Rows from expert 7 of block 4, named by matrix and row number. Rows with one number belong to one neuron. Each number is 500 + 40 x the weight over its row's rms, rounded and kept within 0 to 999. All counts start at 0. Numbers have three digits each. After the name is the row's rms in percent of the matrix's.
# up: expert up (model.blocks.4.mlp.up, 8x320x320), inputs 138-183
# down: expert down (model.blocks.4.mlp.down, 8x320x320, transposed), outputs 138-183
up.145 092:494507479488479386529483476470480436457529536495546469536489419449454500522478483544474444521447514520448501517523476514529512495482497528
down.145 091:537511450553475464481509533509476621525513413486475488520521529511509488510536530523523536513497480473510506541521520614466539451491526517
up.146 092:494428500556483445473499537474500499423442477498502514456573431537544529494493468548528536517473534469573507500558416517494517539524461472
down.146 087:471587454523489491494621530487504506429527486536507443483468525544457533562544453509489462453430501531473451492459593533552532528539542533
up.147 108:505489461524513611467528480422479514547467501529522561488463467476449490460483532473521470541466553531428549500574465467466532417553535474
down.147 111:556439483474506500494550452530504462527511499500531478485462498508553450512542481569575465519496469545505491501437544504483482571549466510
up.148 084:530520446505512548488549466480536497564500554526515543498531536539474492494535478507443456551527516524477501442501566512538522512451604468
down.148 087:467485555588487472602499528543496538467459499493464545449600486481485477489428538531484530572588452495534537537492469466548454488587505547
up.149 087:521506463438530522539492433519450516532492523479557568488530505480428411506518539503453502476519502572505465516542445482442598473498495495
down.149 090:476485488539549494511461533514495417514498571520517481450537546466531514498593524562607533545460427506518487537549541556445534552563470531
up.150 103:467496458486471516489476493474481525511503511524531557515481484474505482541520523525491543421423539508560466481518474540501498535517519510
down.150 108:491529512450539483511449513516454514426582564570554500527487465537556453472545567506484532558439525461467428484487513460478450489442415521
up.151 096:528524531534465519421564431455509503533447494458550468420452494500506551528514541440485448475558471559494527453508472482500489577487492597
down.151 096:480572532530487467504535512508493488507512470469530527478444549473446465484509523557511472484498504564543569454533503531472494470475494529
up.152 107:476440514462473559462558448485556487461430493483507487568531476482524528497478499521532523457545482494499557469498517539479550517437459512
down.152 100:489492515496483618479483462495605467487467489457430497501543446595478489492536455463537485526498508485437536475529488469446517516518508439
up.153 103:488481461554485553501521526525438509526446509525533531499555549503435504501468454518503486512527550523448587531463489522514507537500517555
down.153 101:507579471464593486480499532462502499442451444504508542525534529519514538441523491535470472575485469549469457496438515484487466475502498439
up.154 088:543550534526463517511544549480475550500473491548526488513445437492493505483515536462445400482511507477478494530568559402497488517528501443
down.154 089:455527483502490443436530544466561496505482508486457516477572548564552558474530489476492498562498445450495539444464431509479444548514517470
up.155 110:470464505419516457538475459531496377499500501485498478495444519516535518450459519516459484491571477495506507443441527463527544559520468552
down.155 112:486522460588489536482471522519449540475512492535539474499475581523453493493491499484549513531409525589450405563462421537482520469504497535
up.156 117:491493445527493475488477496521481440531461501478502477546514440514473471521498465568546488511563534571584465506434517472450526509495496475
down.156 114:531456505547433435499496512485547502547482581487457519472499535484499505441505468536507514423451513426473459427509515592473513528527432472
up.157 095:466530498520480463495504437532517530482420455499500534530506421549420396448525478471482450475523523469481586478504492510486544520445498466
down.157 096:451486457522580533499523470580502469484509490421502439456420583481467538455489538491502491466507488494458467513499451499501504448447399469
up.158 136:468375492432554543495519434480546461489546524466493472586508555530487493429525522565547441598467457452483487468434496547512602422465587533
down.158 122:485432506527442508464493458547484451457476532506485535510501460443495489428476419555457516489491518476520525525436543557483542478510494499
up.159 116:462543511590436490466513556449529492526491499513477463517485546559516496510582483537513546522504529529522481515488462506469454401437485464
down.159 111:486449434513506471469552580536505585510491470509459623511572438527465454502487512543450464511467493412450464535401447506458450547471504537
up.160 091:536547507514547511549465522498508461493415398543473486474426540483494488439513508472445507570413487535511511536486454504497482515522556470
down.160 093:429526558553519545441542443418516516476509533408487516513512442523517509500533535513482521469503513461454426489440519469481511504515500488
up.161 087:509415529481575522549502410507449471531474486498495492452413462505476516503497544552478497515479515510420543508536449468551504462431609463
down.161 088:497543552505556509491464495484501455459524490518524418509531448524525478520544499485556485540581595441500444410439497494562500495511476515
up.162 093:509517514451485485497545524499478520512558536536487446523512487552569450470520350561497514545472529529440511479500453488517469556516458513
down.162 090:540484492503530474495541530475585489468527519529475534428491473539526542475509439500533479551428519422557503469530436497550517488537405513
up.163 118:533416456514559481460470473498547471419544523505468533491521520521525558539569576526483414532432455524546581404496459504478536457499551504
down.163 106:469407477485501559510540420510524480507486550453469468491523452541457483476465538503489487520450560441521449447498436485500463551463511586
up.164 083:491508557509493490541478409523583482470551478513516499468505458475577576481464503472517553510454501480425512404476480509450487501557447504
down.164 088:535524490511538466438516516524529563623526543448533476515540542510533365510486552458535466509471551522486546533512571543516458485500481419
up.165 096:538482462510490510497545481477532511485523535480494507556512509522461518468551499569494465542460522465479524456508442558491560457544477507
down.165 104:465493513593578497503547506486466445470438474470534430480485549440498525507516482437515446484479527421512530548515498476494486491421468447
up.166 107:536543547467437584465460449505476467482527550476513506452479508522573573506478511474503459469502550532488505465546560457410563484483508440
down.166 105:527518518495456474450528478508490524511461576486467525556411517518538496522507496487546420453513570545562446454510524440492533511485610490
up.167 094:538544524461461514490516571429548531466545493453501515578555435541476523518544512467488481471486539467520488494559483545515478529422540524
down.167 088:430491559425463547464493478486514464445476480492482521493512497554458544476516468499559573476513532423484530547497465499465584515499446525
up.168 093:566510445526555480534529470560522513473520523502502492573510514528453476530537472540505509628479478517472449477533469468502487439469526492
down.168 100:462461507481537416477515504566493543429500477471505510520466486542532477408495554471469418482485507503505489470563528498507494491469517494
up.169 120:484595507448462534516366533478494453497536567538510534533516493464500485506513516504458477457455557466494501598519491559500562529495525473
down.169 118:488481526496484552467563507488515563497544427537435479434497526485560482495509536519480488488574549468508505428535582479578489526476463489
up.170 095:547527464476606512475580545563497518515469418450504465496527539480472492544454542499500511516510492542542495520557474452535565480525488490
down.170 090:502504439522457433516453554451538479536479526513462520499515473460483545511519428561561538505458436502542534491463488468451528633460536487
up.171 092:500517495424491503503472492541527466508516476450490499491429462520525571547500443484469523451483413490494490499469499497480476539491423481
down.171 098:504475519489445464522358514483473544504523505564520513481479528564514510515484474471428528533476484488451525518458527522438529521466407468
up.172 093:476530505512494476556540526567468517467456529500494524538367549492469598490494459500501508452504491476521422462503502487567495467480413455
down.172 093:454466499506510434433523526459561522477429497481473620484516513478514423513556533547471436538465458511514532513492486518484478501519527446
up.173 088:514559486508431551557459457485533494466504524532538477458495529483490483463506483523497488521473385525528454499465570550475457519544504602
down.173 093:471465551511481509470493482496444455566529543482555552477508554471438506505451486507498556537545523444537503531483553433532488469456416472
up.174 115:540468512504479575570475520483469539501506493539485497539533522489522522492580431510468439523496515487496468514444454501488434493533502518
down.174 100:499488531520484502512439563501522495475428506493499539506535585468489451492469507560452545548501562431460473532460502522561521482530486466
up.175 100:478555478521518454467463462506463453456477529479550496550589420486553495481356440468530441496484506458439516507457474537538476546473518508
down.175 101:601480497424494441420539534526533481537492528566461454489442524465523484506542504465498436470480551459500562532514444453518508369524503444
up.176 119:497531524503542546529502471468439449447421530555507528565470501506526451539550500441483463508474523464420485497599492445515551483535568513
down.176 111:424482512412516557527438519485499506526501498568513509597481532472536558503498602483464502465486514539499565482471508497486487464536526464
up.177 103:462468481578462459505518502545500394435472507511511505500474485590476496508483460517540513607516467478460527461508484508507475539536524469
down.177 103:462528561487426533536472506414526478476514528476521461501559545551496518534509466591497497492456547444488544428398465571561500535416585522
up.178 086:448466476529505491505556584514425595501479533518545581542457508544526458534524533420456475481494449539471553493516512491464465469493492484
down.178 086:459504541488467462471478467525538478393515478459579514509582517478527480512490534548501536518508516491491586471537465534480505492533491408
up.179 112:470539497483487471498529456456524554468524488536469514482460513531467449429458457539552484526452532544517388544473475530484499468463462471
down.179 096:467532476505491499489448497528511569481500489453501550445488559512549498435480485536471519472575529430436499536496496536531529449509437533
up.180 095:473492485540545464479497523489515494483436532454476574539621469524507501513525607508496492530565433508489489430434565460525467455510520478
down.180 100:490529474525508489493435476447480519440509450543527588489461490517452494497464513540484549490468518491570478506532600517494516504483478467
up.181 089:506519459457517518467545520469483543513475478472477506422548447543474548580539460504531558476441541570473492462536449500518487579512532453
down.181 098:497580519585521490449565570487526474450544577518509497436517497581475537476446542510534518462400567468506435531503589517550453558589518514
up.182 101:509578533482490527595490580502475502474477477486530448526462502495480498521482510547445483438529461443480556518492555525478465498531500569
down.182 103:529542513493509502511538443439533458552549468541567494464498518501491459465492491558535525483499471449529542514511454536462475520471444497
up.183 106:555422506484457596446538512505509570548474465459560520545500509479569522503518500478484475499479581486501562591555455541526499457475511523
down.183 105:503407460462551432511393568536481425435523525503433498484562526485481483502536495510458537554493529458450465491421502487478489495467533477
up.184 103:504477444521532539484572476501502443402513413528530507603424542555543541509535498500563491486493444539450503512501474441467519492502573511
down.184 105:552540514608493471457527492538528504515453516464467559558514471479531517482491472496584548558517577473509460498470492509487474487552509538
up.185 099:546573440542526553477551491490434502440534511497496523480553507534507540458517472502443476496523518487491459499483457495538520544524465488
down.185 101:424611441523492565527436501494498509485420522489539508521515411571525525465452529492538505435536511525468507517473540512571555515510475491
up.186 094:572512476497478439433506488496403481423491471493485453548410531511498449476529467524561502482461522478551467531487553507510485440475622502
down.186 099:526443444461513549435451445595535604498551501473555520513465540503491491531522548478435512474459525521506507492551528519500481549520527535
up.187 079:492497455417483508531454512496547527555463512457448475470551500548514519511469571420472491484560439514451543533512498494487438470509483480
down.187 089:528502491452561492458562541545421508471602498469478451456531559482526448494505524523480556418581500515470482568479459538450508535539560483
up.188 078:529446487490545495494597468496514514578534524553443493566438480432467541522501526541484533496370509478508524466419401519482463509513450454
down.188 082:459555498459523493481494469473476485572439505556518486547566402544496510583541565458562560499465475524501457467553520532484423506502523454
up.189 104:524520530500501577394471518560494541524420519471522424484532436575501473504467455482505457490518481478496499428486481472515511520477573482
down.189 107:490457467505565536511488520484525391498512483434491446444546527477473469527559443484505468522461495573504596515505523530493534501524486493
up.190 094:577534517565541552513524529482502487485514507537509496539554475572559496531558495524551407541503530462488448482495489461519425514474525503
down.190 098:464517512498501490471451498475476524473490429469459498486505487511522479490495482467453598452448614489506496483499524437537508521518483569
up.191 102:461469454525453480563525488567491540520523492453509505486467487470516551475490479497440537550498463463550481555500462440463589443419479573
down.191 098:553476436519517558479502421519522463413488479601437519498452521436488478510519581480480468500458506561496456551478540565491538530485487392
up.192 103:515504522482494555432462547536509441518485469402549469441507452542509576487482428470540478541486446522510534497435436469511502513439534517
down.192 108:517508474530444510518478505505475450572518515525487514522498409443479441566516478516471511468551458445517427589514467507419507596456586461
up.193 082:468507498488485508508430491509461532485524473560479487461482539475491559482526518573502543520521478511484555602460508443504452530533448531
down.193 087:512509502453562537452564464494485586512499549511556516543514469542525499536459509455469515416486520504484450452478455507546475479516524482
up.194 107:472585461450509533452506444498542551515505479527466497459492535549514449517534519541421569511549496509544502470532530505505503501498428511
down.194 119:490467450441466592559467541493449514549525515430565496508465493462555431553504484513484532496496525524506597561491530439554521530541555515
up.195 095:475510508456498487463509491468489546435504546544527495486468426488496510530443474497463603496495521510461541504470580464454466436511452463
down.195 094:514460495512451521496555543517499524533515444481504491569510497499501503467546515494514441492528588524481525509472535558423453483489494458
up.196 113:494470448524499541497533497483519524510551477482450475512430525503520404511479567492474489493474508452541559473485525560519466530458451449
down.196 095:549563493555525490520496519495460516424534554492467524498491467498528456477496511484501563547481543478443446488525487498500519558493553557
up.197 081:500495463476458469500466503464510500502480541482494538530441466504523546454529496487496524458402510558453419521511440464439493480480422489
down.197 081:470486515482486538465493451474506471444490482542492476550537587536462492523511539462544420446513364426453454481557502484517546528497552459
up.198 100:498505456509527517477524497580455463531560536546488504474529586549522584496583517521508502520514545473521550475583446489498529473475553493
down.198 099:430526476470512452452474529462521522479523499512507513493527466551545467484442425467583569539457556482510529517550521525498444478478530477
up.199 095:515509582510514501518449536530441492534552543540543426462546463427459545560546450530490492512456486517544531586554547503455481600528555482
down.199 088:551487569480493489452456501479585458472551463578474532413474514529460461473523457483472609440504524477473533513535515498448512444446466505
up.200 112:541469493530482492484488498468491533484538513566538439520496475551465526494499475465467437443523561507505475532479537501517503510465483433
down.200 111:518450456539431540532432533528496530502480500510453556485485472565466539491553514474495507424499427547513604523481539418582525501484528485
up.201 089:501500497514474494552500533496468511531537560464564494522511468549511570514433438545550468569450481471470475538450490508552505575485482486
down.201 086:514506475518498471455529474477457546571489477513443506485524426465463458506485564474485535538458537489445442496520452563471500443500584526
up.202 089:543518469454509521528444538520539487529492459463443512462499535483508572499471562517513543558440531541535469486517508550504500503529577479
down.202 086:450406490475502504403530494473444555471518501594547479521503467481539554564486605509568529448441467463532508495526487408570524516461455463
up.203 093:504481476464532513522467531523425459422508532449462502487464493426468517503539449471513595570479446503463462513466536452500432582562520524
down.203 099:483448497556487445439424514496431599461496479495606505490521526488455505552481503501512432517481504547467570505467472517485433530518550452
up.204 122:443483500471519497517407458461499499475422609510500521520438534479524568441507449531540474494489493511510493471542513459426479521514576531
down.204 131:402586522464513528481548510462530576573500469498512520555526487479515445544501482397496476494553484469469479532504544490548541531558532507
up.205 087:445547460518477510492490505507492514491554538592552542503542481498471514443467476505540473410474507458513474462514475430490448502482437536
down.205 088:516424430500513451473444430505499499470547583474513432486519511518499499475514467473516512460544516517548514475484529482499559562508534460
up.206 116:543521492496471557501487443482482498448537415491484532493496450461576564481436536510509484454453432500512498499503562476529519456496504465
down.206 103:526521494511524518435492504507553535421441503465461457528414508534455478453545471491523522506493446469483462531486449602486476498439542507
up.207 138:509534469474507490485495529465520455543437517468489524456545464503506520463457457446574539543503471488562497485432542469448479498537545410
down.207 123:491474506477505536527418451529549527423497442515517454483460433529474522521517517554410533516440494467542513556584444553536467493489562474
up.208 082:506520544498502499480528488490524458478489474477519542453515426497529492501545487470421512502481488593471586577479483429486464471473475484
down.208 089:546460501465477498497443494511480574501540516497490546418513543514533534527435527471554505462440502471573495512477483464590487483522561525
up.209 096:508520479527499467461482485480499503517477556567484458491426478585493475537512414514511532515491503496433512547480491451451429509472526454
down.209 096:546508483442508530494427511527508541499497489463464532479480441579537506455534498498543471487498483511594578521510527554514463454442487462
up.210 089:508463504549559507476453486550563527543375466437399478484474552487483535444515549490398475479497451543518493523500495449451509412507490523
down.210 097:476515482543499546507529524487510443514513564459555445538440562520493445484520506478528538478481555544504518547453422476532544485499441460
up.211 087:485587571480483454526485475482524432472473488487493528488472525465402500546480509546499545535506498468510488493485535501530506447448510488
down.211 085:535492470501482463469489526532520490472484511460517492532509506460561458500518516467420568499535491473487520501541491539468493473505540507
up.212 109:547466480530475540402567507529487552526459430525522503466503541500506472544489398539531553411425458520525567431468477490443514502479481476
down.212 108:456519533506557483495442525580541469459457534464519461520505495499535483511447468582452540487513550517571475469476547541498435464579464446
up.213 105:528485512495585472495493533472536491543455502472499501490487580449449413527486514530490490508484477578521469490496439520464414510435493492
down.213 110:486559459494474563504530525517474476500470554467478490473487565440534503573487499515523518470459467507586496464468579497508460481490486541
up.214 080:518504531538499554523479471462524499478423503498529476487479529509430499535514570507536519513415570502562543510538596535526460582502499429
down.214 085:537589538605429509479456504493467443535512457467555474504518512569493542458517505492531553469531487432517484443511505567553585553570534454
up.215 119:476539483410539543513556514472511504456482463456551367513555536501547512549490533452525465473548467539467495485404552504424462540487472459
down.215 112:489492543531532576493551576471529493515511537523533499500548507559517528478576562480483451528510448476471455464479485482469415495543544486
up.216 091:506468491501506552505537499479573568490470457474514527534528509499547573475398447442450532417490515468530549448512451562562495446528490450
down.216 097:504527439538553558512492487552517495476444461481458526471526523450488489541548460477504475567495519554550401437464510508539481524501539505
up.217 082:526536551521494454549443521539426418550513483507428558515513495519497522486494535521468564494478506524511529510503534469467505486482451521
down.217 087:506490503584439434482557480495501457455479502523427428476534449481490563537499532531468520470570491492529527503504489473507521557475467556
up.218 086:482520550498479488465454495572490409535502513463444540585478536462492458500541450498541578514422519564546457448471475436441483528425474451
down.218 092:449495499527508541462476544502555517532478482533559483491482539514572506523479383518542539501508485496505478469548464497525468495477529492
up.219 113:503553572473535537507545460467542464520482511495518533468452491515492507507530438525475584468497468506515495478516526534528501528438470486
down.219 124:474594523470468471524451552488523534552435491508459508460492476522509553493470457459526461410603536497508473463525501540540481541505485457
up.220 105:530475467555527615608553478480472565481513531506523506464489462455501508490492485554521520515389480441547564495538494578494403469518476426
down.220 108:522445422458474481556460529517536518484543571494481518514457542476528442529476575509497456553543511475512512511553521491528535535506547485
up.221 103:511507572544489499494476576472505450512476513515511499396542544552475534504531506548472504566483474489481465503562483455473510507490454490
down.221 101:518556570593444539478451437482566537516556528531497558451507491466510507557568518542541463534470487430502489449525485468472469472524530536
up.222 077:505524453535502508534462483496471516411448505567485494387551453497501555463417473488468512547492494461509487498535561500464479480492518488
down.222 080:435462511459399532436568556520549547476495476509494595507543499505547453544498540545517437431544511504479554486499495478483468501542478551
up.223 094:494430481500540501500440484487523526512520555422490482514543473461525496517507509498510530477454475491453463506536482426508427489436520489
down.223 094:518507433445406495526517487546473465426548514539508470462517504556493454515446499461480551397514541450534506529484477530494503508498441416
up.224 126:523472570563495481521524519525434496525494484507459550484477481490447480545497487475516489517481498522552537561534512487530515535469512562
down.224 123:439518486437526448430456519523512542537476516520557489527526472543617505540494593506540468573514407437528482526550504463485453474534460567
up.225 112:527479451549503544544497488480493527532526516529574567496489548508521478512549505532511561561504509522521458531494547519485512582557505524
down.225 116:546504478470512490461407518462516460558503522458493430511478484447570455462465465496465526501516500475555487528512487520559488456524544443
up.226 101:478504443510564495472546431541479477508509522431512528540374454494516512484492516464409502475509488437549462538517463483505536441463418546
down.226 105:462528546423411486454401534550571570508520529495516471475527499509489480520536529517551471543554451504490577480514471523490439533557540520
up.227 092:502457493530451452475560435492528552541487482515506501506509502510532496488484480524604518592466499471491510510555538517428575441532469488
down.227 092:430511527522581493520497514550504554500553535483515428518515465481543526514450462479507477554514504545553485483481462503471488448514430509
up.228 093:577526446478462480471545542552489547527493528508530529435404483539479538541507422533498471484478504490525427567452481548443398561437508528
down.228 088:449472499432444460490409515538514516545463428499493486502531469534509530493542464520494496457487483465525458499526428511543556532487491517
up.229 094:535520571424484533544530524489498462457535526520481458525370572428550471424490467480543488489500430497502471507488511507526474502536469505
down.229 091:438448437476453477561480487467507386447428470492546426487517514468541491504418457488547514513512493575512484453498538452478525513498543493
up.230 107:487495464474515540477531403563476511464482547466515519487509548488547471491530491569418548592589513549470436475421520547519509480499470459
down.230 122:497549508539525530533610483490443531554478467487541459537545477527432503514569520515454541529516492484435505508524546442424540519542601515
up.231 086:472484498528494506486503531464511481491549419482484533468423456456528487547427488563481536477450577490530526460483529487447525556478554561
down.231 084:498433597454542486506498494441508434552441552501564481564464522476559501463440489535517534494496481499552527519505474471512566521488434489
up.232 096:455498558504483439559522541456475545417489491553552512495494543592484606461489451475478458544486515492566447534472483523443473473485463502
down.232 094:466555508421550500500460519486497456453468475543548517604484518451483504507539520495528542501479546559550387504538480507518538403483581510
up.233 089:441470510524484474473528498559461468503509606429538506536501450497510526561493550504498504457462515461513490505505452467546446435465437413
down.233 094:469573484529498521436446504527476518506497540478447509503547540453535480489561514440509501494578500476490561517485439472522446462489496560
up.234 081:527477580468449505485518499483492490509497541455493531526480428511619461560565492495553510444410502521497433444482482485498504501561495530
down.234 084:540489516481555499494515474478520471493492407520426491504518497464470478457495466450503404496481552511545456465560575455487433543504454554
up.235 111:479576531568516467544432557482483536547481472534536535547536480483465404501503516491504524405505461517551540519495531525540483602463519558
down.235 122:502564518507475416510512496519510501397502488426531519451475454482504529448471539534489513496526483489509467457409567515498431462551503516
up.236 090:546545564475478534519454497548515388480480450474539549523437569547590502437496547469562476497560577549496510505511508533478450570504489493
down.236 088:469482548477515559493504570453510494482491509467513496497583566525458501512505494509495485486517528506487456478560569519496553469512520459
up.237 077:482483547511459493536488493472474570480472424574498458476500483521517519542466515486532510496537455451494459532481442462513478563399485481
down.237 086:549495509496513483541505458548521547502481458466474518471550570524466478430465556538503531520456477527486533509520553470401469467509451502
up.238 122:483542507388527454503441530473480507533580548411549492496495514524479513493538511498490484513539411526514477584550448503525500475461477479
down.238 121:434455499481483497536482490529497471518570510536444574521468438557511526487500402482501535454651530480538550495492544465488481429475458563
up.239 096:438477540456456518541491513538559432456445444531517500457444501476489478522545412519557439516464502498479545452495499417466447511487495450
down.239 095:525552557479494547579429483460478483493563506458475433478558550496496490501460510507443544483495512494610454600522444472497525563597383523
up.240 109:493482497506518459482520399418462525464475492548469484509459414513524533488504534581592460570537535520541395478532425439481483536495522509
down.240 109:511467450538521506523517471524529528490504516440477490528567470534591515498490395512498553410474507551453554523497433464568467517475523531
up.241 088:570542466559451561544504485594433546462510493527511508537467574503475452435436514464577511495523506546497495464535502492512483472500496474
down.241 089:522537464522552527542518504505536555540406453466527555478555441453457524483489497524484549500555497520478476436511522447503489483458534497
up.242 107:510427476508454511454498537552504433524513468470531447544575529512459521455459526507446541462464466468549569435516564477467511397513452486
down.242 103:522541565532480545551427535527493523500518449572576523495489588546533502489481456505495506468498552480486555541491511543513470567534481464
up.243 099:512497549509463491517434459530483459549442542507527458465542510524468481497420465508540585435494420553462460580498470516525527468422411484
down.243 101:506480484523526503473499475561569524505512476483457497512498389431441515489538483466460511536512472562498472552428475429525473546474563477
up.244 095:561508467485540509534473515535539530507495475494563513495610523422567452518469485488525515419448451522537564568439498542480518485503513524
down.244 104:529452482480546467483533515489479543434439518474494517516441461465539533532508468542535527598543568504469504498510535528442532464534555521
up.245 103:480579461530495540525533527528521481497526505495530545489492516481569467491554508459506529499471480460539533510468497538492504500529453514
down.245 110:560558419515534520504449418524521458512450562491566473496496494455535542509494567533475498553554537487518471535469531492442513546531477531
up.246 083:491500541559555466466531471509473559507522504518440518509456578452469550446492450388439488539532512504474523508553478431524481458474482457
down.246 085:528532517493477404551499471450507515479431469488491506484439427482575514504520502521478522498466493484512466468545495516494500476507522515
up.247 105:521511437441472473549546576518464512473460519543485469461490498480501425507577505431464533519561526522561507500481478518507504441484548441
down.247 104:515485502419510467451542470504485541481589456480428540507519490493497482519467562480572475469450493504406504505545521481460538554507443504
up.248 134:539532498522494500461543524584535494425468396508521537479484604468445485499510485485430561529510514476518485549439450458508518524477562467
down.248 117:437522416517493494481476480388547500485523438456512434507509481547479491543541490528475502441441479491503523570554551558486523464460483438
up.249 073:489553492488522496496470522488545528535578489508414463508464570506503471522586487567499554490439551491482510445432388524416516407483538553
down.249 083:446452460527487575516564438554486501477518467445455518472564461482440524493425511497525476465540498541470463581532480493506522540510438496
up.250 097:556586537489491487565529582469493497493542488528500487524487444512466462443500500531499486479516500569531541523555477541535468464528522474
down.250 095:508452524504469526481447403504440469448523509466504494491499546517561445522466499525510447527498508500446480501534508466506481515476453480
up.251 113:526533474475529524525411531482535479465447494438501523489426558513515561523549465503451493467488537461441563529505502435411453458461486496
down.251 111:487488492500447460524521537489464531530518488498501515492467490555506537484513448510414549482578461472505481497492472471479441448488521567
up.252 102:449499499478473532436517411541485447498501490472529489466519520464478579431473566483474419458503427581516456479503446506492517452496475530
down.252 099:547482547591423468513481487534498502492567564465431465455482453376489442501493466467546441433433505575481445453451577479495543566545487564
up.253 103:552502475486532492475532468442477492457384566517447513453520560491498512562485539495542446521514493539443513520464547519446509512465527490
down.253 100:463475515478526495529481489406599503459522509562441508502555535510421505506452487457480565530522500554469633533594570463542541485599530483
up.254 116:511516437529516538488444548442465507487485512493439489459467518563458513453449520523462505502476498547506452475493457505508526442569456534
down.254 108:531442522452488434480536443564458518574574529461502640499464464498393437531479542425443454501469465501502578472448519542445603515499546539
up.255 084:532448466443556536469508521478503519477527478464437513494473526550464522505486447495473426445479487533500450511467540459464504585536466547
down.255 093:501507440510448544590515458449502560476499422487577498497444517436579487472509464513492584524487442500474567475517530454488487383493485536
up.256 131:465495463486488494562436480560449494507516497552444541542499522488481509441537454540471466447536512467441562547489493518505470475480462604
down.256 109:513561452536534572542550521470549571489550551475580510521503554523524570520571500458491464500441532494550582499537546533535511481510548505
up.257 099:454479479463432510534461440554505452595420585540498491548468544474426484558504572513478489450515503496446466456504538491499548525496484484
down.257 105:511565457492498533436551514479495478470492442561504443500419494514469487516492426472477580535556481506507488453502567445446585485502508426
up.258 117:448581460549521536493557491461574516539490496519459459495497507505490526515502436539460536517449515505491495409507557558479433502518542553
down.258 107:510460488479560496496483473550496536542485525490517585486467475495497435506463490519544473478565500582569531456508492520529490488526519554
up.259 082:477503572410513474521500470473501533475505453537530443597520561460531518514464484563457550514485493463488387484495505534507470428468466535
down.259 091:458478478462503486485495488543427506470479434513527551497509427509515483551520527522549513541541507506479495547529524468509516476528525497
up.260 092:506527515496503458464500493515464511512536509462553559463448489461534548517487429489570499441468496508542492556497496543512523447487462440
down.260 088:474500481466503574473577479501437511482490548509409488537570529494455540531491466476486429627534575477438431500481513519478439525498538557
up.261 118:505519545456518485457468456485512470516517416505530457542477518450562528541449513514530477507514450508542517502477541533481500552537455472
down.261 119:496470467485508496524564502436476535532448478457520516531510473516444536469550545509487549525502527442536469489468545511551453480501592481
up.262 108:533475471575488452454511538547541456503489522510492527469442538424514524520505444530496500485530509471524473505431497370481486576472525522
down.262 095:506449456431477513542477516505567472529466467503534469524552489483524501492427498461499531487512482553514483467379479490534445465507549525
up.263 114:446475468540503511474481479464521547450481464491514470522526482440443556545540478523586586507525495528580458520533538463416563578544576490
down.263 100:576543550529527500552454484472444508469568468468552407463549547482471481549489518503564513508541522536429451439501523436488495461511555437
up.264 101:578457519517515442529447458502477539531521538522448561537532509451462542484452493413493525515430491524519452448519498533516459476446542503
down.264 096:438535489487501512465514477542478491464505481486556511558475456512497505496458490555536418408493547503514527487452541440536471518565496516
up.265 127:474419505433535453432529418493479489448480418483509478509428484491548468468431466539534439519522499548509457512467432577537383506524503532
down.265 105:504521528541475604461486541493478503518531514578531489523527524464559502527508502474453453473509488554535526439476552481549550478469548469
up.266 077:436480470529530511498499488453527500495520483504501490488414538518488437445450503393526529495552508497497459505531450507482560513503497404
down.266 086:463470504477447483478542499531552470441493530465511578435586502506504527533505454506550481452555450520562528446514461536480465499509416489
up.267 088:488562536499474531497481448527450490566471520509410483519514483477481499578532538438452452465457502507418494545530464508466480523443530458
down.267 084:459536452474526533528580487501453459474485449476503407523500493554496506539455442492488581447497493532524510542545516458452506511519531496
up.268 099:487526489484520498486505473508480476490524552519511570515531548498561440508504495524511515472531521434497516500519460494481389522543497413
down.268 104:530616539485540495507465479496487491499498476503483454468402513506477501463453431498434456447530509530478582429542429395494446479480452591
up.269 098:462453473527499433536518510558532497477398494533482512576426566530436563466538534499443454502525534475542440536510499499565498516438470469
down.269 102:549542539509431479466558546473563470491555437499511466509474463456537504491485528497511562439546460549428493566495561484514511486471490472
up.270 081:536455458456520490538470521500510427478593559577458511452496461458501496459536460508530478472436458548473512550504514533515506535529481523
down.270 084:489523515455564503479558505456467552490509485447534486511505551537517510572408533447516538498485562466499520531482476504532563527535544573
up.271 100:471498506542503540555483537445491543432473450448561502562397522542524547543529519459468551469528502499534497536495476486465471527534478512
down.271 103:536585513454488515546465512517491498468507523517514455444478496448519512502503488547440532524441460493458497524560500545530502427451560478
up.272 122:466485529502426550416538529506520470502471510426530495483522460486577511501506502577539526505536523488485505510484501430449521489523480441
down.272 116:516502480508519502505561532470493543575554491511504432527540530581532513519510513486575524546463566432515586543493462512560443540415524524
up.273 091:494516528537449479515508559497561461446529519520499489559540518460551549527506499531567524485559497485573513536492485571550468528498410482
down.273 095:483483521530520454461478543544463565459446470468507452458537558511441520572471618504458545513461475451470505490540490520498548423470447413